Weights of a small contrastive audio-text model.
Data: trained on struck, bounced, scraped and rolled objects made by modal synthesis, 32.4 epochs.
Rows from block 6 of the audio encoder of a small contrastive audio-text model, named by matrix and row number. Each number is 500 + 40 x the weight over its row's rms, rounded and kept within 0 to 999. All counts start at 0. Numbers have three digits each.
After each channel's rows are labels from the 100 clips, of 14848, where the channel reaches its highest value: "responds to" is what is common among them. Only what is clearly more common there than usual is listed. The data: struck, bounced, scraped and rolled objects made by modal synthesis. In brackets: how many of the 100, against the usual share in percent.
# conv: width-5 conv (encoder.blocks.6.conv.weight, 192x192x5, each kernel summed), inputs 0-191

conv.173:499501469443507477449403443492512540542474482456504538416492474498573536503523562492461526515493539486523544558474414553528499496463514505503549486528471464405440517490437475541511523537433473505509537517516455520538431420477542486511476509501564511535439487514535479448444501489462449514548464516531518483492550497502538467494433509526578428524555520538477525572562438487536381454486521504412501507551466426486542460522528458510484479464492500499541510559543499527475498534494495500498512490455550518487504402502486509442494490555525587545509472410470528556464438519460493400
responds to: steel-like damping (73 vs 16.2); repeated hits (41 vs 19.8)

conv.37:453513500470392501473474499487479511527587476387589460497529531528487509529429519486504473460541420513516536449538542500499511556461502439453516427470562546473608453512504560465496480502453607473507527507456473501523502545528522496499504437493452474536485500507437479476467547487461492470477514534511497486482402497520478506428492460493476479492515513553506553551546543552504516526485498564480467466419486462507531506450478555486523559426521471491592476507505457570417480555585505580509463557494473520480531500529548482513487485502506480498508567489462522525506597475432454533
responds to: square plate (44 vs 12.3); mains hum (37 vs 8.6)

conv.27:520500462471481516548539428523415549502483504482531508432579480473444493457486515583488539436456533551454457459498518462476450491487458530525494497480463502494514521447490480536551480494513484464524477518484478463456461443597479533466462474543588556552493522510500452482475466519439546519525480407532476467534482524539515577475584538490580432466619424472516512475492491481485575490463533493505533515432551438463520517510511511539492528480529490556500451464496456493500451495438412486490526467437478505533539504500452482475457425552509453514464451456475428582469547476563459458
responds to: white noise (70 vs 8.6); clipping (39 vs 7.9); text has "clipped" (39 vs 7.9)

conv.42:472513528519474512504538500523554575525431472490510486555467479469445490470580556454477458457498468426477516517504565466506505511512510515489500501522496502563520531462453545590554494500521432554507603472491531511508502497368529468477495617505539517510550513558500537506465470499423485475511520489530486511483523524448507461512485574464542505474523439522500534481502519503514471507554430501514536516505512422505498470491462440488529488511532522459503480504462552434501496415418460493478492469506497538566465479510484457555533525547578501552439329455426557561499496491545480492
responds to: striker: soft (100 vs 49.8); muffled (low-pass) (57 vs 11.7); membrane (35 vs 12.6)

conv.111:548392517476512391455497445449508523517547515585458464618477450352570526394554468527539480463452427530509402552492521524476485529466576470471490423524482470487476484446529487494456543496504517465503491508521444527544440523499493481515505521457587450567538464519483431455420461481473508519516471529452459469502509479443515510498490474517457448494539463481417440498569473471482488642513472463545455501524476470469498493549511507490470501494469491543531465521526461497517512518479483512475462478534529495492517495510508502483529444482469499495537492477490493485459482460503536514
responds to: medium (82 vs 32.7); membrane (51 vs 12.6); clamped rod (39 vs 11.9)

conv.8:505505497525474519496463516474522498462494353531507494459479465495526487461428525483498535505482473478422511449567461470549469521489493515476493473517472511482458413512526461474510515491522446572448482537476451460486509520553591506525481419492440478510468480499426405503518515511539443462564471517502474485424367569533467511462523477514491473530528517499455476504505481503462504516543425528512494492510549453444472503498507496481514482554458535552491526532492488395554510527554452587469408511583517501476539480449437486432464515486540445418570485515461530518552498491538438539
responds to: hard striker (95 vs 50.2); repeated hits (43 vs 19.8)

conv.32:488518491513508489513442476572458481501600439593535477456483527424469457533563518577518488472516538525470483498516543469540513567554601487490479503486497570511526394502482483413473460509437480547490536576504499536512533540541538511522551466515478448425500516458450530530455521498513503496471484467526513457528513520535478460465464459539513483481510450437493540469483388572454443550539449524520484439496456490444504471442505565453535544458469483479494497512441515470552464562500579527468509514469518521494522452499536494408470473430518516435469563538474444466446481524469502443
responds to: small (83 vs 33.6); closed tube (37 vs 12.9)

conv.104:483505520501499477511437478476531533489485513491480488454495518462523547532593453456462492494548447487512521523553447466527534456498505535475543577504572487462452504473567513520454526569508564496497482510469431444493462350484531484505476479526520456471509472479481437516451428481512526519459439559515455568469590515477464517443470416467507582490456503552484500537481483600489426446435475486522509454485505475483564550479467486519523543527433479498471436507460538498498516527429431492535463530474472532502468447440414572531483561473530583534469548470496454524494510482505455533
responds to: white noise (85 vs 8.6); clipping (30 vs 7.9); text has "clipped" (30 vs 7.9)

conv.41:465501483483505501542532473441459432481505453514534499441472509465514479532520516474559479479555496462495500507477461587496488531570522524485475519416492459488526540470533457485552528432469411492511558501450510487507534471528518510389460527476503587467535536428504572456526475451406457497426436532518442415531521442567490592542488456471549454487520489525484422543477498544517562486543540488529580465455460429478455472463460547493510456506465521496488559488458526441468472495499537468476447456541501469478423487491467526437465426470495513486467482465528478459477466428476439524
responds to: white noise (69 vs 8.6); clipping (33 vs 7.9); thin (high-pass) (33 vs 11.9); text has "clipped" (33 vs 7.9)

conv.75:505475492471536508438499475444447528505509539546500511460587494515470538484500519499559500500525482492518499527461484452485516523456481441513451437479530454490453397461417520441453488538486434443494531430484509459529473512510432558503493446528407475611502522525403538467484498543488486557462529456474493516540517475530500539432515497474518472534574462502434467426521504456527447467460493517494436535473581492559555510536514513473442426417539513475481515511518471510444570510456441483576475389464475526557512503496486511541522493510543511514554461468483440483485530489399483475
responds to: round plate (98 vs 12.6); medium (83 vs 32.7)

conv.154:560540509496483462517488514538466427517501476486484483468508452489488489466465476546452527511525531506502506488571513499494516433540424503503552451580550536508535599536481569461514484492543576450485479474486515531457496487449567521521500494540535533453430479486558524505523483505541453460548481509522507472467526572521488534548527405454472496449502440437486563542499513430491534514538552456506445510453461488464494583534537504535452519493527523543461475552465433591493513319483428550515499525461546566521536477524481556472483450437494509522465423470528532492476498532499544465
responds to: striker: soft (97 vs 49.8); thin (high-pass) (60 vs 11.9); bouncing (41 vs 20.2)

conv.162:475476571509489520486558458397459513513478480491521500531543512457454460493444557511496572438462466487472500471544462504498508462503521512531533435471464464494477415528532511424432468466456411403529466531456465493509515443463518462491503449461485562502467553558403545514491450551515422429431475498502531470447611572511536406458529501535526428467463455531502496500453489483496508476450521476501509470475509434467469471456524476445454560486524474473495492503511464516499487476483470541505446460500474502577566512525535506557511488499504463440494452473597517480466555508433463455
responds to: white noise (81 vs 8.6); thin (high-pass) (49 vs 11.9); clipping (28 vs 7.9)

conv.26:476492441489566441482523523468543505487505491493481530421456474482437551544492459509483457465511436440460511493498463430567573545599507463539486577510540500487476523557448440472477434542495528458521495556500518471516481479490512478482546511551491515461537496496577483535507468512499471479532477584531433597539561474493459422467516457527443574548434527459444500535515458471480532435514448510530472507473481475480472506531486462522667561510505499520493485450496504483507550532433443521484509544536470463493470475505526506509527557460517494526579438533490449455553537505516446431
responds to: steel-like damping (64 vs 16.2); repeated hits (43 vs 19.8)

conv.142:543512529459512515527492444512503561535494494508487504419548415502502494513516459493467485560453434444397467489444514472504430554471549511468556504473470491406467517486568536554481546446555525595575503507465496465483441514542566488480494479530536498458497578474585453388479457484462450525531500546493483522483480493448510537444484480504558476520555479502539487496520539479515564481514486487502605531488513496538481501524503424540521492529470514485431482477541536473476498490493506350507440466445511515508485568501519496455473535529458513446479468481423517503496531488409445493
responds to: striker: soft (90 vs 49.8); muffled (low-pass) (53 vs 11.7); round plate (32 vs 12.6)

conv.30:552497478481506438467481490472470490443438478560519480478513445524493416487523449528499597479530509485439511494488547409532499440436505486517478487466484513447486426522483542451419559538497546468472439461457533469470482440506466528498535467542530528462546492464537462489507518498502561513506501474516535515514429479487480501504530524565490493511483503461536510452496459483456450530468508470547442499467442483378476555440549511440550456458426514600391471457485600529522503511532489569564572483437487544524491475483528508506538487565528454492568507462546460450529505495417507491
responds to: repeated hits (67 vs 19.8); wood-like damping (58 vs 17.6)

conv.191:440506447520530538474540451521509509481463440467493530581429530409489504556489499503452535523597526551448480473482481508490512473419537431560452513506515458494561499523531533472493469580555420488550432473516530491485491472520552477463533480489451507473501512561482489536534449519562575566523496478519523430502490429479487398481444525444525438470518502505503510459504454487483401470510497509452450551530444508491486437516507530534442535535473558506504580495516428475483469501488491419410550503427532517437509450487542438564478541483512502554471499475519536535550494534465465471
responds to: large (83 vs 33.6); string (48 vs 12.8); plastic-like damping (43 vs 16.5)

conv.186:471478512525600477423547486519496564545534475507470413570508485501492484476530462448560521507497513544475484451519501525466514516521514539449514533515450515639492548512362501524536513422519511466507544513548475496492456540520462589514503496474554473445492441519501536576449515507497510492489410518517484563483536450486439429546526459506462537524447483492438542481517490415475583500389474534499473486544445535444477526485506506495433604460509530441523529482523508453535469531515467495479473480450522501533460443475538470521511462522474440536514549522517494470487507454543531472
responds to: hard striker (78 vs 50.2); thin (high-pass) (61 vs 11.9); white noise (29 vs 8.6)

conv.97:480443470502490539538473541515487514468489434435437535515534458561533492462436486454455467580508478468465508496447432488446483478449493495550485510487526464408445409510553474484458479489519533477491470389469541472502488523455478473545561537576501451529521480496441463451525441512455567516506400486506487455509485554501534524488433484528598504534450506518496506525537471496484507483509518504532488545480495507534500433488511403493579510536467580546449560483499451479385514473541459553462487508484530560549524478441482486488551419490481434419556476518533534484453503528512496493
responds to: repeated hits (53 vs 19.8); steel-like damping (49 vs 16.2)

conv.119:480455527513636474598567537476509469521514515485505425580524464483479480517454495472510470449525532433510490490558476563486535504504385582496519488511488498499468473452516484482519511523483480557488498534538464514462492547453540529511515444463503491460490461487460516644533513535532519519570534487513467554553467511473518483523486498518527537555494457587470490473457480500548472510556565488584552533521502522543502457448484537484507475499488536543515605567520472445472502520471519512530429483494515491413483574520518520586573559503528477494495483525470566495473473507536404476
responds to: rubber-like damping (89 vs 16.9); repeated hits (63 vs 19.8)

conv.33:446501439514461528468538533461488503504506514487524466545515485503545448460448386441586528490496545512477495479495449472517485431502512407477482470451553499477555505564511488511473446490438571462482501507486504487459571503476471453421493502481426549516571538489461498487517468452452474403544504542464429492509544541477516488597486476496452502482477461474495564481532477517554554528472547503585553556467467424512492494539456492507499512475505456481503473458535431391519494381489510529519447530500553486494554508512484501512498490400484526542492442516545426519485445523442544482
responds to: small (80 vs 33.6); closed tube (48 vs 12.9)

conv.7:497553484421502457455501470480500430538624479495458486570468516433549511549554441416535486374508530509468551478477514470511458579500507566534503488498543558484468509500526494484519447518474531485523473545472520549522482466509465471517523575478493466551471478562488509434510479503475472520514469545471389544483493535470516524491461516435491437465463480484473495400475464519528503542462482467608568468477509465536447593570416511510487548471517510493529491554512504448505481442517514442469499450472513485488511468516498495498521461569413479569575535496549509491503458470478532503
responds to: small (99 vs 33.6); bar (52 vs 12.2); one hit (46 vs 20.4)

conv.109:474441402502548494488491450465499481519441508507576534464512572447499475497535458504452516509582483532486402461466540485479531553522461413518518509542505504530531501523505601441512411453503561530421491575525514500474497492569522434473453443552489498507434460443555477549453494426512495496523508544470512472421510472437505565568498529506495483549548485537453503501439545534493451495451478487473547467451506512513517537482470488559500497548473421495511597469484421417483526511524518488445505523509498466557498560530524486540460457538483519445570548537465533504505447491522462471
responds to: steel-like damping (92 vs 16.2); repeated hits (50 vs 19.8)

conv.76:518498464489474466552446455527525543528481536552444521471511553549515542452488536486522543551576475495488521538474437430406495454505478443471512553534495533491515497503449441545432480516496488545516510480448525521474452518523527532600488482480427497510516502514533499493524465485558495454573488528569483559557474534443464485532450563449598511531384479448502481485472526480532487486533432511459559564487451463420474449489452508478495549444404545508548496550519534618463481552592436516473541523444451481474513514477504498476510521484479514476492526448522550514556520499543488498
responds to: hard striker (100 vs 50.2)

conv.89:472526458528545533473467517504527479440467481477493458498462517520505547489601463478440558550446458512464481500495489461530568535515454418501465461550480491469505542482416443468533467463510456542430488493511508473553447547530527440460504478524549554517443473472564482428424585493540519466476514494508468377542580463495548504533448500507532435461545484475494463449537522513460477507518551448514508463508414476527460504477488519456457517513484522476494499482488537561480477514582514498502627489438450453471419447447468506437486500507498446492524505487496569531461588473533464490
responds to: white noise (97 vs 8.6); thin (high-pass) (42 vs 11.9); clipping (27 vs 7.9)

conv.83:503512441578468492473541530476525420522474526505472446439512566566553531505458497568523471495528553480552491520481532552444477458502512448494494456506508478454528586478529480477434455481486414485487523485542512465468479492469430524505485405485573486528488508530607401460475515511458458547418512457477470493470463548537492514442469461527477457476495461459412505434560512554485536544442546496578513501538526488488509525484499483466512471538511531484478460427432454497461547425490535450535419505475471466516497527514476513507489464523546603485558516493445488512424457457527438471
responds to: medium (96 vs 32.7); string (59 vs 12.8); repeated hits (49 vs 19.8)

conv.148:494424547533525562539593524522481471491518481491505529500493507526602451552494521520547528521410530514455519520504448501524532517403511521515485478497483513468507503503527452502454537495530537471516483454513532407527454463447456541522473499495444528529535525479506565425460409464555546512550516446490523512406508505514516545464459546487586546519531458473584532576510564470545518561499458520476427482447523525431489501498476474533445519429550481426440471500517542525459473465484480421435567478493480550496453465509460495512416519474478427557488480445530473437529546488501489491
responds to: rubber-like damping (97 vs 16.9); repeated hits (48 vs 19.8)

conv.165:421476489518558487493509500502473447508492451486482468508504527501490555489630465487475527451445497510549491473519524482598507576546520540509478443496503489497506522517465444503444527432472444486513527450488466509495481545535459519492459492559529470464455524494653567512506528482489499473560444481430516417515476436497493532556504408521474463535481484487474414460518515501465506509487512429474553479503505498536513484477521552545534510534397507463525568505478470534546523499409439551479548495554465503516456524465463458350506525507483431504529540485505505512560506539464471475
responds to: hard striker (83 vs 50.2); clipping (33 vs 7.9); text has "clipped" (33 vs 7.9)

conv.114:523484483469521470450514457509479509523488486399479526453423491511421542433576513487516529514468444499485490537439535521413459478514443482533455542536470572508515490498500501509535585545530454423527527470535495520529483441478449416450517477491422479567526496528439464460493513460474482513551612478498518493532451551448545490477510500449466453557502484447557566483557503591580501350517541527455499556509476446511499519495501486490431456506488509501460470523530505488494467497527552477496494547466531526517517442483473510475490498491519483501592495573523445466462468505554506572
responds to: large (100 vs 33.6); string (81 vs 12.8); rubber-like damping (43 vs 16.9)

conv.184:461520452493515474500469485526506558488506491470453498480558543473535535481506520511418374506508536526489463446463503481525483480519475531530512479487396499510474535492491509458508399493458416512460557566538415526523467491485543440456504548529469403543501462554484449534527503482488545531518437523495511511471484480485629565531458446457488448487556521513511454466536483505460519488482543486510524453500524429562443462505511489439524483438443472538484453545463469470436538473552596439475450461525517556493540437532514487495499531535530489467525481513525493463547472421476408435
responds to: steel-like damping (93 vs 16.2); striker: hard (77 vs 50.2); small (69 vs 33.6)

conv.56:462500452449471565510430476619534523494458419456482466578455446547532499509522531522533489498456489478468508528499481492565535458502506514517483482574434546512448487501556385486485535453457494433528501538475503524466541500555459422444480462471563468556517513411507502494582586520461528568461475515429535530497477471483456426417496454508474489419512487489489464429525497537513512356469554446502529480465534420528421514498567505514503524535480482515487504481515451506550495517460504433492479483456433469508515531467497472485500496522480503508535520494503542504499547471501547490
responds to: ring (81 vs 12.8); rubber-like damping (37 vs 16.9)

conv.68:516427512519438532477459445501512532525537447478541434511545499514532465500477477414524504474438516432453485490533496465519456499452502523469522473524471540480497546473558486492444483498507460415507488463522501475446487523534514483546562454493550514497489470554488483505445491556577463447550438496506577451453561500505497576457583424503509559532494519478495496440464516507410542468489531477452510532416413375482509455538496489483428502543499460547410578519520486434467498488562456573450526514545505574509465511448444500524476486486537496555499498429497509456511536526463456509
responds to: repeated hits (57 vs 19.8); plastic-like damping (53 vs 16.5)

conv.65:451492509479506482504442445448538501516521517502493464472509473489487506450486477491513482466462493483488510443535520474502407514539512479476552547517473483528485446465467438497469563483406542548409528515505500523508466519464528464513417451584488443528502549499496477445505538497484455527493455500514513512499500438501564427509462427463442492440547497550526472542519504561470568498491410448508522505479517526503497434449446468496516519419464356499510450513450584550498441522505449507543527483559450429380526485465444509512496484474530539428515458541520505555563525496567448493
responds to: one hit (47 vs 20.4); clipping (29 vs 7.9); text has "clipped" (29 vs 7.9)

conv.112:521535562519505512603571557511560510438530601564501464505499451567490540461508463513546444455478460474577509415548444528463464446490488517481516519457508544498497442468517453498463519475491492474528524487458526514521480459487506529486491439447516544493550495527477471498540463532482460550522506450526540497504559464476479532523510503534496518482515462483517397576487545561478449502435518527464492487485588452470431459525505530495380497444501456552508584540455476519417534458486525467507503520492488489614438561525479553457456465487504493442505505430503441496531459443447484479
responds to: rubber-like damping (49 vs 16.9); white noise (37 vs 8.6)

conv.51:397568435463511469490532499477492486454454482351489474550511452559509555520510563499499478449526461582457499496429489497495478545535447456512524498496519537499539480514483534534544529534493501463497485564564468496454523460501487429462500511473417486579499481554425483440527521447476525502453418573475486484512446519500531491408522513474485535507508518544477517496472489438514453482478512523456414529466502453488462542460528489518441539501491502497485587461482486515478438602546479538532475452448530462441549464433510497546515504530455487480558491527457412447444552523473502474
responds to: hard striker (100 vs 50.2); bar (29 vs 12.2)

conv.113:501593481498597438495546554511478509496477452535526493603455548495540519479594462536470449525444530501546485483510440525522515553517503566491488470442516529547509500503540514517530492442436467497517518489542432533452501530467461508535498506493520498429478510517522496617501505525590603499462573542462411458519518499506520446533442482503552512467568483503472485442521510438507473489580515506450545491530480535545475435495537477528507496529461432491505492524495448483447530465492520498445520453468463501475513613564514489497425528491452468545454456532442525448475474510536425455
responds to: clipping (36 vs 7.9); text has "clipped" (36 vs 7.9); white noise (27 vs 8.6)

conv.16:468543542483520460517450451492497416453518551505452530562500500506505538481510419521425500543576537562555520504481425466496441523553521533493468487516448477527499455514474558519440483504475503469483457516474450486509517505536504491498473474570426379463512505488475471481445448523460532479441473432549461457524490468450507498450473458462556547435538437489444470507498500527479511511516385503526461476533489487451489619508501596506528465512509620454506493573522498468540475553493474453499532545555467427521476491462445501486471509430419455447486538474497475489498512510548510491
responds to: clipping (91 vs 7.9); text has "clipped" (91 vs 7.9); wood-like damping (42 vs 17.6)

conv.52:550442481526537415501579506492443499514464505538539533528465572538584467438551580541546481495472499491481406516573504530472504478471482505440531448500549502554492515510460440494470507485535466521542504503541460469535537477456521478486528490451567484550512473499423386516516577513448457511503474481532348481457460471510496481473503467461540467477508527537385462452534537418498514431479503533540471460404441464583480508539474501505482530511499537476504482507520464484496532581581517498495450409454535506513495484487558465528533468479484496485502482476491530491523525498486514453
responds to: medium (100 vs 32.7); bar (57 vs 12.2)

conv.117:412520403557469487381497501511512482560476544412498470435511443528443537539481491448534540478484521466468507548496519485585473515466530471477499540504519515394460526524464493521523449423483450465573498452499534496474535491503437519490495515567509526500551489471467560484463516502515512476482569501503526466500471573415518444475509469462469481512479471437456533439506478498520530519514508499481528414472489589518445477475427498504497443474552424469559378514510590574574510505470483469504547475475529522491520467557455479476460461514539529503477474490500480475487521454453574497
responds to: striker: soft (81 vs 49.8); reverberation (68 vs 24.7); text has "room" (68 vs 24.7); text has "reverberant" (68 vs 24.7)

conv.145:490385443508461419480514526547507509521428474559536494533533459488545491435559542510505478494503498609488336535472533504447488501487502484533493508505464541531519457474475473508518550450499498524482486510482524493559505520498478538502448460489571467544525516487531369468486521456426457580519483473485482508459486521458499439453454519500510446497494445569384546471571558433479487493472519485454527510435507507507421540550478511516487559538521484510519527517548477551516588434495493486563477441501511467487458505503493487512512463475496571471432536512541448514519465489524541512
responds to: medium (100 vs 32.7); round plate (50 vs 12.6); shape: clamped rod (36 vs 11.9)

conv.138:457502516467480511451507434471491549499483519523491454442512487484495459458520478515532484471459461516484419467571520505417528532544481578552431525448432498496536514499434456477507497490480443479503500497476496486485494497459457483444507470552446562478433487500437425513510442530471521546502494434543494444505497446555497499524501484449467588544458515468568524503554493497487361546507477538540557520488387485518500511483565491395479491485419489501395554445551500525520486465429529432499499482457509529532499468388496507506541465483474513489477485548445471460552478553518511468
responds to: repeated hits (60 vs 19.8); wood-like damping (48 vs 17.6)

conv.12:533543542559537458520473457509505497568486450493526496452472550520540445467465478481449478466465436514444506498475438495497471547378498521525501587448479416514509471497503549647463503548536421498498467472521531510487489461415537494557463502591479497485449500521435494456518515565509461418478489456504505520490506529482474487553498463459477480536387471472505473535446501512532469533478457495426476492527427496431485539500487503550377488471513502543468587459464440497546460475547513499506495465498451502444512538542521494443452552476513500468505541478537497472532480511558478509
responds to: rubber-like damping (83 vs 16.9); repeated hits (55 vs 19.8)

conv.2:492482457433506504462492504565509543486458552496482431510525532472484429527563495487507505509590518543530438527487472472536575582536526485458510435479506527501469487498400535461451528539443630539519503521485450536505443507500467436495524537478553506541450481485619474569492516477501507527500496538449499547517491463456472592464559449444514455468549463481523493540506447554505533475458427473464465485460553579445493545510482489520555579469523514490518513508486475490515513472514477510554509539499443482501649490539508458466566511563472453532474457537537482523458518487512489507
responds to: rubber-like damping (85 vs 16.9)

conv.183:444480491449495532470523402454447497444478555465502505485451503432402471505453513520509497519518501449493461529463500457491455425413538492424451561473469540450518500540490446458508499511464539424475473480524482470537484456442456526466481522479594508515490533501531498559537496564495516542549447489484488484550523495508501604476501472521536526435548514512532452476519460511475498496535549522573498478518551434578463568469460474450584484486505497553439538531533524466484552503498491546490584467550433455530543470569520510490559544531487502506435523419472449438531562519565511468
responds to: white noise (100 vs 8.6); clipping (25 vs 7.9); text has "clipped" (25 vs 7.9)

conv.103:483519570527485543482483506435526543485478498477589495458538445462491451538579499460446513525500486458575448493504520470514481559520492457522526483514477488456485463509484460537512506498502458554432531503524484461500498492521439556544550467554475469500565473479552508438507471478543526452474516505497479468524511468496490430465468561457431500550500549484509516443489449461488558531515481522567534459551477495507511553550520502490516467562548551527514511534483469509516572540449505301501496501541479528474491479495432499364555558554469457474523525477560565515482491508405433510
responds to: striker: soft (99 vs 49.8); one hit (42 vs 20.4)

conv.167:461455515471507443526488498531529503489443452483435586495484455482487435478558557542435500494463410515452473536505521548431465546468496480478523568457496518455537511545371494468518475479439509464480447511479428474487521527510481446491514507511470520510542548514492515489463484501422557514515518479610490481519470498568465440548471492506495490468477498523556478477524528501546386545533464477488474511475454404522507490508478480510491535522449548550447505473511505465551443476491627498488505499492445567481560527417510471478514452493461541484474496435525438518605456433465507471
responds to: steel-like damping (63 vs 16.2); repeated hits (48 vs 19.8)

conv.102:526526456455503471466478473452498505509520464554512489496486531433487424515406523485499562475504489428438448496511437418436461585553498531487468500532492432517481494506537562516461488469485507432498451456500563503468503487469516572532552431545551517447468538481494447491483529529511439551505489474483508484488563527472536532488605550529526490525509481473503548573498506485497554459535450535471446445433470495468531487454529471484422494569483485559462446421558473494513493496605542478511507494547516501423515462536558488522504508548485476598505509485486460437505599495421549462
responds to: rubber-like damping (98 vs 16.9); repeated hits (48 vs 19.8)

conv.85:504533488491458535493508499536473475461472570555463495499516472517527449503475484463492486579502484502482532491472520565448481603518489425515444604421449554496547536494484510553566493473486463484533511502548475465457507478493431520395515461548465545516460537483442518428469473503438542564491486413471533394514471574499506509479496536445478483523497488530554452473502445494537410478534469496599586532493443498549554471483529512513440448518478473456513458470523498582464475536517516482510516427479504467508526419412525488540484484469450516502458510525436421507521457514504516507
responds to: small (98 vs 33.6); bar (55 vs 12.2); ring (42 vs 12.8)

conv.182:503567515449523582518507461405475490512525521439473512520543403625484504502524561462588486413502456483475505511472547484496436495511457518466489472511480580470558468508433465496526529472509525486552503451541473513554393481535500468551485509515536464574439482539478487515419550472523522411510524472484497533488553499466543455507488519505506478507438469466572441486538533455522550458456515530490453435476470511440494573477523480425447460523507542478494472442531480496498475541516458554521517546480537490483472514461482456464509513497562529427573468550430513496473503470517568436
responds to: square plate (96 vs 12.3); small (96 vs 33.6)

conv.74:532478498510476495548465428416497483439500507494546445566557462470456502494526503509455532521568504540529486460499530562532491530556531460458497469510497461516542515477496515442497489463486503478477490504559437478513509521516503419488466525506452344476521533487513468536453497542473516504487504536522483388518442463436530413474519439451422525492499459460517509486512467509372500540479574441503516499472504505526447503431508491495520514553481443490471510439548442518513523484502564519483424552558571519476583505580444548559495507501507424473512518488453527552531531436529441500
responds to: large (85 vs 33.6); striker: hard (78 vs 50.2); text has "plate" (52 vs 24.9); string (42 vs 12.8)

conv.95:454470514498495524419480500444448478425517521529549543566487507480489573570576524487478439550470478456452500523535554430474538557524451512473520537405500462469520406489456515504480483472440472536482523492531456461458489523494518452466531471483489519493476458523478475520489543462522468492451527506508484558474481489484470436496506592419500481531452496455519475491462518478503486490508487551507427452498463500497445461514459507494561510555536423452414570479551489438514508513568421401558487550539519568487528524533504457461519563555452462439513515481454545500480485488384438536
responds to: striker: soft (92 vs 49.8); muffled (low-pass) (50 vs 11.7)

conv.54:439515498515482485563532476517520528526468485523453476485481549467521527542473437554482492450540447509419470471500462525506520553558459455475503491513453536504548522487470465543409443557523557465541531594547475467474498509457523472489489517504587571549490467544536499561436537505474450563522532548487508474476563412439500529522481516536532520512477534525504486498456476456542562480514545541483514521541490480487367515559479600504539532488530525496537501475406475535534475439485471502466420505467536522521525516525453510528518481546470463590439436549515455572587475503511519431
responds to: small (65 vs 33.6); bouncing (47 vs 20.2); clipping (27 vs 7.9); text has "clipped" (27 vs 7.9)

conv.123:464548521469468537526446536405441519423554444499565429497502546480464486466596441462466464462501580516488507447481533533555524561478557494513473472456514483585534522513502471460462463471500384451458512446467485489508530544527530506494472488464538451467536518519534521467498581547474457616518498509528504487492486453520457502468485469476494508467509467479454476450433520569475503469550580524462524499505578462494454461482494430516492466538480450525472483515500527542503533598459608477542483541569486531486533475446453518473492473474459484534480479455495516464553476499481397502
responds to: clipping (89 vs 7.9); text has "clipped" (89 vs 7.9); wood-like damping (45 vs 17.6)

conv.171:477444492485532521469526568482496443460460425456461488486498446552457479535548534483565450463487469511523476506559493505453553495534492557486486477500436510465492445482558451435521503523517476500505501532520477550536510471469549511475533481511493471533504428543379541568544524485498436505521482547424531510475436474440555485471488513519573419490507487531473526477479477461504494339479541497467424520520482432443485511524497515457445514510464502504501472461523442454465542482451534484522460604462471518509524557452524509473524470490540541475363521508465488497515389467481517499
responds to: large (98 vs 33.6); bar (72 vs 12.2); plastic-like damping (43 vs 16.5)

conv.121:472450517525519541492487503568517489538512440471488474470496473505497434483428539441470573509475511503424522474553474433557537500366565536506495565444490471436500415495524490439462484537566479529484472488467585430515517475455490505499495499492473478536546538463463478527438564532596468476464446473574472538477552520521519503483496537532503521501488486450481494540523454515449532515537562499556489542467429529450460492509470526462389493522580539502426555464550494447459514497457477536452467482555502539457552447562478509525497546535481464485477564478513467460486587513539492470
responds to: rubber-like damping (91 vs 16.9); repeated hits (52 vs 19.8)

conv.137:491461528468511458502511479506451555511470455530517467462499476555409519509476468522524532440489453478538520503452578439480564473523529518483512535461469469532466521456479533503497493421518457535455389520496511502515509530537553525539460441554493560514457506535454486411496518488548511556533546547537537455447608477508506471526536558464439563538477508469493484482513442528506535476526538443420483467468408537558518485451510486398470553484573469510527536462506473562520531461478444529561545499458488493496557503504470474612533557512515455442451459497485480484577443463464533538
responds to: hard striker (87 vs 50.2); rumble (37 vs 8.5); clipping (28 vs 7.9); text has "clipped" (28 vs 7.9)

conv.34:339518568442524538504486515498538492479433536579577498525489530537476437495441418607569498537520474499463434530506531499486447459539538511515478439470437541489380505478523492452467455466483518496537479476442487487497576528484507498448518489479528496508492544468486534461500559488516447536507517476438570476468486470469419498490514456494548467472573473491510545464536542499484608482510503371541468517510503482562469464477536498556428554502523454491496506539541565444525518475505561504502460500486465468502528486493462539522516478480519485483468513477511475505542452465500467430
responds to: ring (79 vs 12.8); large (64 vs 33.6); rubber-like damping (43 vs 16.9)

conv.101:584457519512544500424478484577526477453482507355509466468408529546369484453526479479450422481506446487453549473493537533458507499484480488477491497455522510499491461448477498492448509424430522524483514514599478490537510458536467456468429537475550450455469518516510473559501531474512511500502485493503469459561496495499514591506481478485549482465533519523424513518509540552528551530496417497552505546496509524532466515361564510521463506474494469479496509544536444478506447482462544539510474479478525442551490464530486511425488494521405513496553515495484528512428514450470485445
responds to: medium (74 vs 32.7); closed tube (68 vs 12.9)

conv.10:509505544521519458481526527490539493468470449530509528495510529536478507528517473497473567483474475516465510454613549485537483519488520539455481493555529504475494554527459534511494480514465464526461505620481528477494481389550560515482547499504447499543490488463347467456520518435563485491492478431517527458427420563488447536480494500470564430465479534535498452461473493509498463502523412510454511521526541543477457412513493510498513484444464516462495528466455540520515505502460451438422524536581483543502473443435461509444445531496524494396527513496536549572501521442452455546
responds to: repeated hits (93 vs 19.8); ceramic-like damping (51 vs 16.3)

conv.49:493497519492484472460564508514514526500461525509518474532517516506487427500481487465533523519504435554510510454557350494514494549552465512523552521525498518498443436483505513524514472529464569517493505533526477544522502449494430476543546536480456499530483462515460474462485489522467511546524527489534520501515391454439519505429503469441575506446421455533530549532543472500483510522495402506508444516476360524418469470440477567475438506508549602489528570489485589486482485439589446487499472496504525496451513508518489468582476500492536531511485537431449517476507516536419499552
responds to: hard striker (88 vs 50.2); mains hum (32 vs 8.6)

conv.170:446521534442555592547525480477528525508516501467520484515519427511510570477498449477475494443478478493492518414508473527516502466490579459514518477439491468539474464503445509523538517551512530537462545547520578497535449504387532484483515590492577540508543474467478489445446503461469453525493506553545522498495580397477496456528468488492481510481507450480468462518482440494496455437560497483507590512468429495512429530427496557453546543553506443438501488512444543430516493423485534560486503461507531485517555542472452465592509465459521495540573441463490489542424462516477510518
responds to: striker: soft (100 vs 49.8)